config.toml
model = "spectrogram VAE"
dataset = "babble in 24 made-up languages, each with its own sounds, syllables and stress or tones, from a formant synthesiser"
train_examples = 39062
n_mels = 64
hop_length = 160
input = "log_mel"
win_length = 512
bottleneck = "kl"
downsampling_factor = 8
encoder_arch = "swin"
encoder_norm = "layernorm_no_bias"
encoder_norm_position = "pre"
encoder_activation = "gelu"
encoder_mlp_ratio = 3
encoder_head_dim = 48
encoder_fused_qkv = true
encoder_bias = "none"
encoder_qk_norm = false
encoder_parallel_block = false
encoder_inner_norm = true
encoder_moe = "top_k"
encoder_num_experts = 16
encoder_moe_every = 2
encoder_expert_mlp_ratio = 0.25
encoder_experts_per_token = 1
encoder_shared_expert = false
encoder_patch_size = [4, 4]
encoder_conv_stem = true
encoder_depths = [4, 4]
encoder_widths = [96, 192]
loss = "l1"
latent_channels = 8
decoder_norm = "groupnorm"
decoder_activation = "leaky_relu"
decoder_weight_standardization = true
decoder_channel_attention = "se"
decoder_widths = [48, 96, 192, 192]
decoder_blocks_per_level = 1
decoder_block = "basic"
decoder_attention = false
decoder_upsampling = "transposed_conv"
kl_weight = 0.001
residual_init = "scaled_by_depth"
optimizer = "soap"
beta2 = 0.95
learning_rate = 0.0017
beta1 = 0.95
shampoo_beta = 0.95
eps = 1e-08
precondition_frequency = 16
max_precond_dim = 1024
one_sided = false
adamw_lr_other_params = 0.00094
max_steps = 4900
batch_size = 64
epochs = 8.0
lr_schedule = "poly"
final_lr_fraction = 0
warmup_steps = 240
weight_decay = 0.4
adamw_weight_decay_other_params = 0.01
Rows from block 0 of the decoder, named by matrix and row number. Rows with one number belong to one channel. Each number is 500 + 40 x the weight over its row's rms, rounded and kept within 0 to 999. All counts start at 0. Numbers have three digits each. After the name is the row's rms in percent of the matrix's.
# convs0: first 3x3 conv (decoder.mid.0.convs.0.weight, 192x192x3x3, standardized in use), inputs 80-99, a 3x3 kernel for each
# convs1: second 3x3 conv (decoder.mid.0.convs.1.weight, 192x192x3x3, standardized in use, transposed), outputs 80-99, a 3x3 kernel for each
convs0.172 093:536489524466594512508496450539470420431416456510483503506535508456468470498524536495504509562524547526480473458419465508539514502480510490427490410479430482557492451406498500536568460487479440460485526515498503499516508529535450417478527553576518509518520519504542556538564481461408527506533533538520457467541518515550474541556550483540553421534464509539497528492438491521418468572460491555480472441496469510515522511531462506524522472432506481463527476484495488534415494535500443547477504438498477498461571548473546440497499438474566599498
convs0.173 100:526434557474486531526388486470509458537559535537496490408496475507551506512488450471507523580483506550592518500470544530495545477559593447414450446538493507506596505534490521496515501530487519580529514542527486435491478624580483497462402594514535479522515521483511533440545503508457453559510457495497517505526460543536437528547515493502502510475411494528559525518540479441416490517501493474490555465448491557537530549497453544444439564480514478483489475560535514491513534528482519529488547427513528528474504559553554506462463524565620466572
convs0.174 094:503494523485482457484423455520534437473566496526521570575532506433519537513483549501496546507578493426462492511511510496517516511502528470484464451533531530455503504482494545518487546436511499560480491495503480510533491515525485460481449526483486476542549567492481544452519472541541535588557544525485418516483493475516458453549526475466422550478488451581530488523487493459458454529548534490435501453544491481584506513519491525477496506426535511520528488378547471538496522476519489478535520611507560532489473480503482516511478512518529602502
convs0.175 105:485450546474467564470519525492478432523479491539479504466527512540511590444546467501537470520524521490517523530502504516484539464511525448469476488506485533465570523499493429565482484420499506445466489525470512458565476416480541458496486507544477545465424610544556449488631528484557531504471495526527477467460460490477518531500573503538520518538457541503427502463450478541567506441493499528460473480490474464482470477527512438514501495501492550569463507511521553498414531464483480482509455436503487435444548532481456529518419495490492503500
convs0.176 096:436475485435552471499484443489495440450561527532502476529538481494547470561460489546568469474440495461519508556563564508463517482495527504506539456525453506485485449490459476440523448477533515514510553488480494514499550428517488545518533438574490587442515514499532483470495470546546536397466514529596474478491424533550532509567511484479469471490516496443462501504483464611552454514538474536533552564496445583474504443569528412456557505463438471462415492521487454498483471412476526515477477522475525568464484501507473495546506431463481570467
convs0.177 106:464540512584478468500464473525490482482446546467474459525457493509513486478484544469517469424520474483463481485422489589510478509458523490431503484588454489527439486538521513426527503492486473499439510578452527510507434511438569694485496563526575460484464515460503563546491518482508471492513463504457500560524470532488476460493386485548483522556501497589530582535498516428495485483521552513529505509519491526496456544500530570524489450498510488504558504514550502515563481488580534523472528477523492393517507504491514474519456499471469492493
convs0.178 088:542408548499487451549537507495440499495481542535471548519523536528531496501567460505485493495516503460475448533525556433546558517531530511470532467413503501426494446500511418487513448524563500442467529469488512541504464460526481488555490472529527516519515516421507497486503484518476498446545444497499486504471480449550506553518484503504492514467580454437535485548515545522558443464452480417436518540527553507557550454501505479583508545505505609514442556541541481463454458539503508466370529548479492497481476514457489494439463425481504421492
convs0.179 105:524490523459511442539465454498483496472496532495481507539559502535420479517573536450491471537417503534496533506482484450507492486512531521562509481490528516536474552440487544553553493468482550490513507493501489489504526505476616520540511491498487500520485483557507425485500547470568492419539485431458535463475510458477518515464551489506474498562502534501473476517477499503499643507458510504619545509460489491522474542423504438409530518443486481550471555461481493431456440530501446439519489490419516496463560505497469433494428621513486455441
convs0.180 095:472437538507507478504490566485477450574520524434495585545438521508478465473461562515550490514514517480476463539538508476440539539494491508513525476464525501501472437506492502481468457427408475494554532498491585518481412420512483454526549546498542487413552554433503461505506466448560561525466535469560487534461519520499527568686525476496512526521528540446490505571539476539504513534556565552459487504492554488572428528517422518510462491482477496505556535551528501508456482506471527423557466475549491403496452488481455480452561448465469484464
convs0.181 103:456525481470519484463497498459423494492471483457555496491478513497554491480403480480540486516463504497517507481478458546433459446501511460599468535513594446526466519471496555463473496504474516520487506503429483490517515539517395563452519490442513455465535537459486587472490486564431493533556511505470464552487555524498459531543466518517475468527510497551526488522457445452494539541441516483504546497553537519584529545555553480470445519597471443492478427490463572522571487579413433568498515476447475421521478512468463570540511440507536460488
convs0.182 103:528551492484496537447507537575515497561567472558464519525488502553579484489484534489477474491497572495428440499482459494535487522499525474453498535461582518521559472472447472466499456547506506491457465535489447493450575502553477475451551536484435480526497514501492490499518465490532477516439438536571529447483464485490450465428449532480494515526475499466554483485549563499429466525531430544404525524558487503472500415539484566498451495442500524475478477516501559538442408506538524561428482559501441495513518527489504570479507487536524478461
convs0.183 107:565565512480521503467464508515486448447511503504462475519486500534603490530446544507513461486566493497548497551485476503472509442449469466465523484473490492501487466542487471465568504417428460471435520411475574489541485530535460479458482465513474524476508497500437530507505523483564506443413511528482436491451510513551553509452421520437550561493497503440459491474560506527494525548494546497562439544505475453488497494545471488511527522497528518520468444590496570558474455382522516501492515503485514587471519535488459498463471473452438551485
convs0.184 103:435481499461510529454456507533531474446523509498544500516514507538597448481464525461496423455517543519472480535522529539496459528415500474416537541591556444502481457568531531439509507462522461552489432504535524464471530494512462572497535453553506559533486469483511494547551489550547454486479523504585555488506453533508483449411499459549528461430453530488434526516484496519511517489534436501534516445450496551493445493538519535449473529575459480444447492566504522454531489463498530437468487490465484529442519622557521540471478386448462493528
convs0.185 101:513538478517504517521565500519485490469526544528388540549538464521470496518506413510504519539459456480494535560518521567503504525503527471493431460517530546502497545445530480549483470470486483459504441505460485566512525474527523497539474563516461517480449543464524516539477449477475509474504551476480506457464507474489513531436531479456464539533480556486482528529494503498492495517546504394483494437496542486427449530456525478501497534472492520455530523507508503426475472525476513562489550514472529483471445534493467568518434474594531551421
convs0.186 091:517517511511505545532494432454513429485465486494518512480545460493475518513627547470443527534538515464482533500533439561532554490470533596543422539502507492474464495499554479497444538494548566487517476561554517501488528481534482510470465535457472549549471553512534466476499490477522508463495513593496525484468467477454494572552535516512593488485540441517491513494555550480471420474511537497550533494531532522597485485474476464429482465557478489493501493444474555492505465490521513516493457471528466508590475535486486366477474478506469437491
convs0.187 099:495508484511484507541495494509461488462449563507507473529486545461532463444507495510512418516530464545504436555532498534550558526492540514465479411569478507517521434544508495436512488450512464462432507491484520461504410553517426474516508582535496456477520462495543463510467506499585459507458539526457511509554536513449508476457475471560461504496446426510531504531570529542409447574540558496485485510563463471476426445541471542533483608399488558529535489461506478581452496428513445460497485513487524501522512515563562509453394485457523566469
convs1.172 087:507529542493498478486509503390461489462526511455501466525455503569520473491498512474500517519517543519545555605537546467479471496524556404424468447509495516571537426536513489565489538527524550540550525550486506492475402461428530596505481495476480480498476413513455501497485547501528504468501439467493440465473442432422411419538498512608465534469525501492542506509528527501565462483475495500525480524526409414422463461507508482542439544515523508514496501524511521641497477477535537495413518500533491481456513438485560490525600571550533482462
convs1.173 093:513537542482464502483487528523423473491456490507521465443532493462590479552560539466536454551507457550527538447538530504544489493528428518498459547522507553498512510510533521519532487525542514550530506619464510521555480446515524524471493481515541425440514421467509505473523523495522555495469498487494566542498507474486474519517478508526465482456484450490504526516524478552470580495542528475526495470504491485523469541468476467498457511422478488478524507461491540579539449472490461506435449490504513493459497487485529531417468412513482463490
convs1.174 098:492525482505520500457454538476522515401563491485520517486508491549466463506430487444431499457423416529461435544496462505539481571515465445426494544542518566450547522422475515478509548490513489503493497432472545476463514513478464450515452455479509472510560441487496509498549502454443510441540557488520549455505508481516524513488474537527464558509436480493451499511546464479484466549577506537581480493482493466547505528517512471475498464481476502456471452500472479522476447467510441467490498502542493556492487447508567483486547574468487481483
convs1.175 111:560477512485574511525487499515415514569495574504504484510521522382503455531514470489537502487518461508532457429522567444524520416474475490512493496436542500513523498526483488469474508507481464479544429559502447471448522492462542505441490574540510542444495445484566460523433488535494540461479516488483534512542581531541505482480588486564499496516523518526531482448546475474455510501484493505532473489485525500531518516544521548562557539498476544498496502523476517416494496482474448503463512509498507495484482485508469568548544524554530510497
convs1.176 082:527443484551482479486490489507565553464528584433498537434449476462418545502471524504505507512536510454506490477499481515571402459502442530547483468491494523493442463504511487511502505480473502564513523522523451515464450511466505597557513490529573532484522515450427456473465472508475492528480467497489465525520519522524455455474600520495495530498486554542472421528483501574463487509504499458488526544472530482496521473520544475578533512486495535509536510480491506554521514554480526462486552480502499513517518529514512485524559625523490475500
convs1.177 106:488548510477499494468454538512567412406589542441504486510601536481495476495440483432528461481468498545437486482475513538550445560537409447521486488505488506589499501483478498462510563514533502437492528490525539484477514456486459585496517503495521470511506436480508509403498496507480519479498411486453521502496509497492508515525506510567445523524596569472484532524521446524505482479476521516542504500527496565543493547391524492517496472527483506532538490504496525521485486583532490448553533488480522519508507534485514513516538501513517548495
convs1.178 083:497573551474514522476486499482563552486470496496563517483544517548542510466490517513497501545517503486523486486459428492471501528501498504603530550621547504530489491512514486551523493538503479509496454468481504519479466516434443642532488621518474487441467503497410437476512494513516546505503620538496522521485483476482498503537505535574491462488429466506438489486475526501457505535567463542513434523537485459473546476562521472564506485497481486516501536524509474651553512505554557575490519526546507503529498539527548565527537634531459533471
convs1.179 104:494482453553568513543524484518454516490577490587511516470481503516495530517479460476526476504483489504470531486567520558502501525533495535572505523462515510508491517529458462540479569547424478508521491599511512566441556603514491483427464397550519552544462497554556524546522418458484500478546472511558558518500425480552529510490456443477541486482470514485504551490517488520524498468496524488537590526530539480443482528437416490519517494559450469483502508477472433438507557536509573566489501483512502491537436464453583536442468536519472581467
convs1.180 074:497506431447497455474511437418479496445516469523495544501544498515415540484512500511496540498545524555530526502555431534578481588608435500512541508536489519523530483548448490535469464577499495456421540442434466486507428446488451516549496605490463535535507589519486542496495484545525452527503519569470450486443489517467499489421601475493496467524503486487498482507562490560559472479534481450488434480499481497538429458536455475483413445532561452529545507537540533474472564526549505514523524503510517446506536523485425477466450506488543530519
convs1.181 104:507507538483493513467456536516534529441506503466495499494515523566520491499537497466486469512559488509521488566524483529507535542540455515474517467493470502532487497557551474503515515522545516527512544518541561471484494472530494541492494516447528425484488503471458555506483541504491511503455563473489450471478509423447500524516542442490540520496585509445444532553512457571508490564478532500554485493517497547507598512600508461507525476493504484482521503518483488446477531440553497463538514479530498500511548534485529502471475487479506460550
convs1.182 083:446541491461543474458433467465521499478491502490527540472439507498514506524493512479540511521488445585519486576442453493487505532537547490540554466508428500509461501531495514479546455473488495520498475487518550489511465406387490518535465513517534511448562558520471551519473449464506540527472556508498632516528572536513553498504428493527498560494438505529443470477537507502515516546476431471467452482474465438529515488534539512541528460521540494528501476527484543527485447416481490482484527520510483476520525525584539486546521496404447528496
convs1.183 116:423493530430404488505461490554472394510475482470539522523510447574641460470510457477547439550517491512514501518482500515449493545515505468528506447452468506486547496433485519475547494493509532552484563556528523553506502527483550450576427432469492475483510423480493525489442421493489493485488474507411521500504479532513525516514451523489535488448437472450460474485516518444483539531454467488462530488505497517527476443549459473464472519509523499499481436476507574507516509492515453570508490490510512481444470493494519553537542535496489442594
convs1.184 097:528477517516475516506509536585569510541430540513490550516482498561463485494535529522506478525580508481557475558535531525576550459525491484503493443514458467478562458595536463509489456536540511542540506571531481597490435480478522431495486487429504545457532504527479434484487580508478538468493580468517441516499510438490498455499505470517548583523514501455464540488467466518438485476538480469518487506507485582445514521423547511493449506507538568567499515517480503519475507493465572461556473484492476500486518492467450492576478583443507451508
convs1.185 102:475521510466449471515446470563541530482472521501445528466547502494488507549498434481512491485441473509487553473418510524507492546451486470473430538413479501510492464514461432552465474530452472470469468555526472540480516455482439550465517419508470507511479483502468477462580478498486491429498507532521582539482378486490473476565525518466479501558587509514453540466482453508483505365475475537561450453569481471419473490519527486488489505530465505511509529482467480453507539507488452522498474446491540545550532498470535409428436503559412525466
convs1.186 124:548559526508497486488487494446462588533535517469477545434416481497547546555504517544484532456505431489542520548547471442433491513462543504495573452422463562514460516482505508522477532503490481542529445506507520530548500499542525509533519522529565547467450460485439464477512508525505486422505524574543501482506506507539478493498533541520442508478531432533506477466489483541578505562516474552531529449476551430497513568519523463460477486514483474478508502536524452452475495313470543470470483495488473510492511515581517526515504519473480467535
convs1.187 094:481452492438433569450453534476496412582560537556496530496449506504472541566477505472504477496583502524502554506479515580506517526544487447465492461484395497499494448474476442479485502486514526467475543503564498493434503582512477437405491482527492559527495484449497447439491527530499476496563501581490487533501435469508494493487454509473591572563453594524530482490481531460461501473526529538485458501486432493506490525500545518515499501504498501560499475479472482498435515563539594510535480511495477540539482544496516496530526471507584466471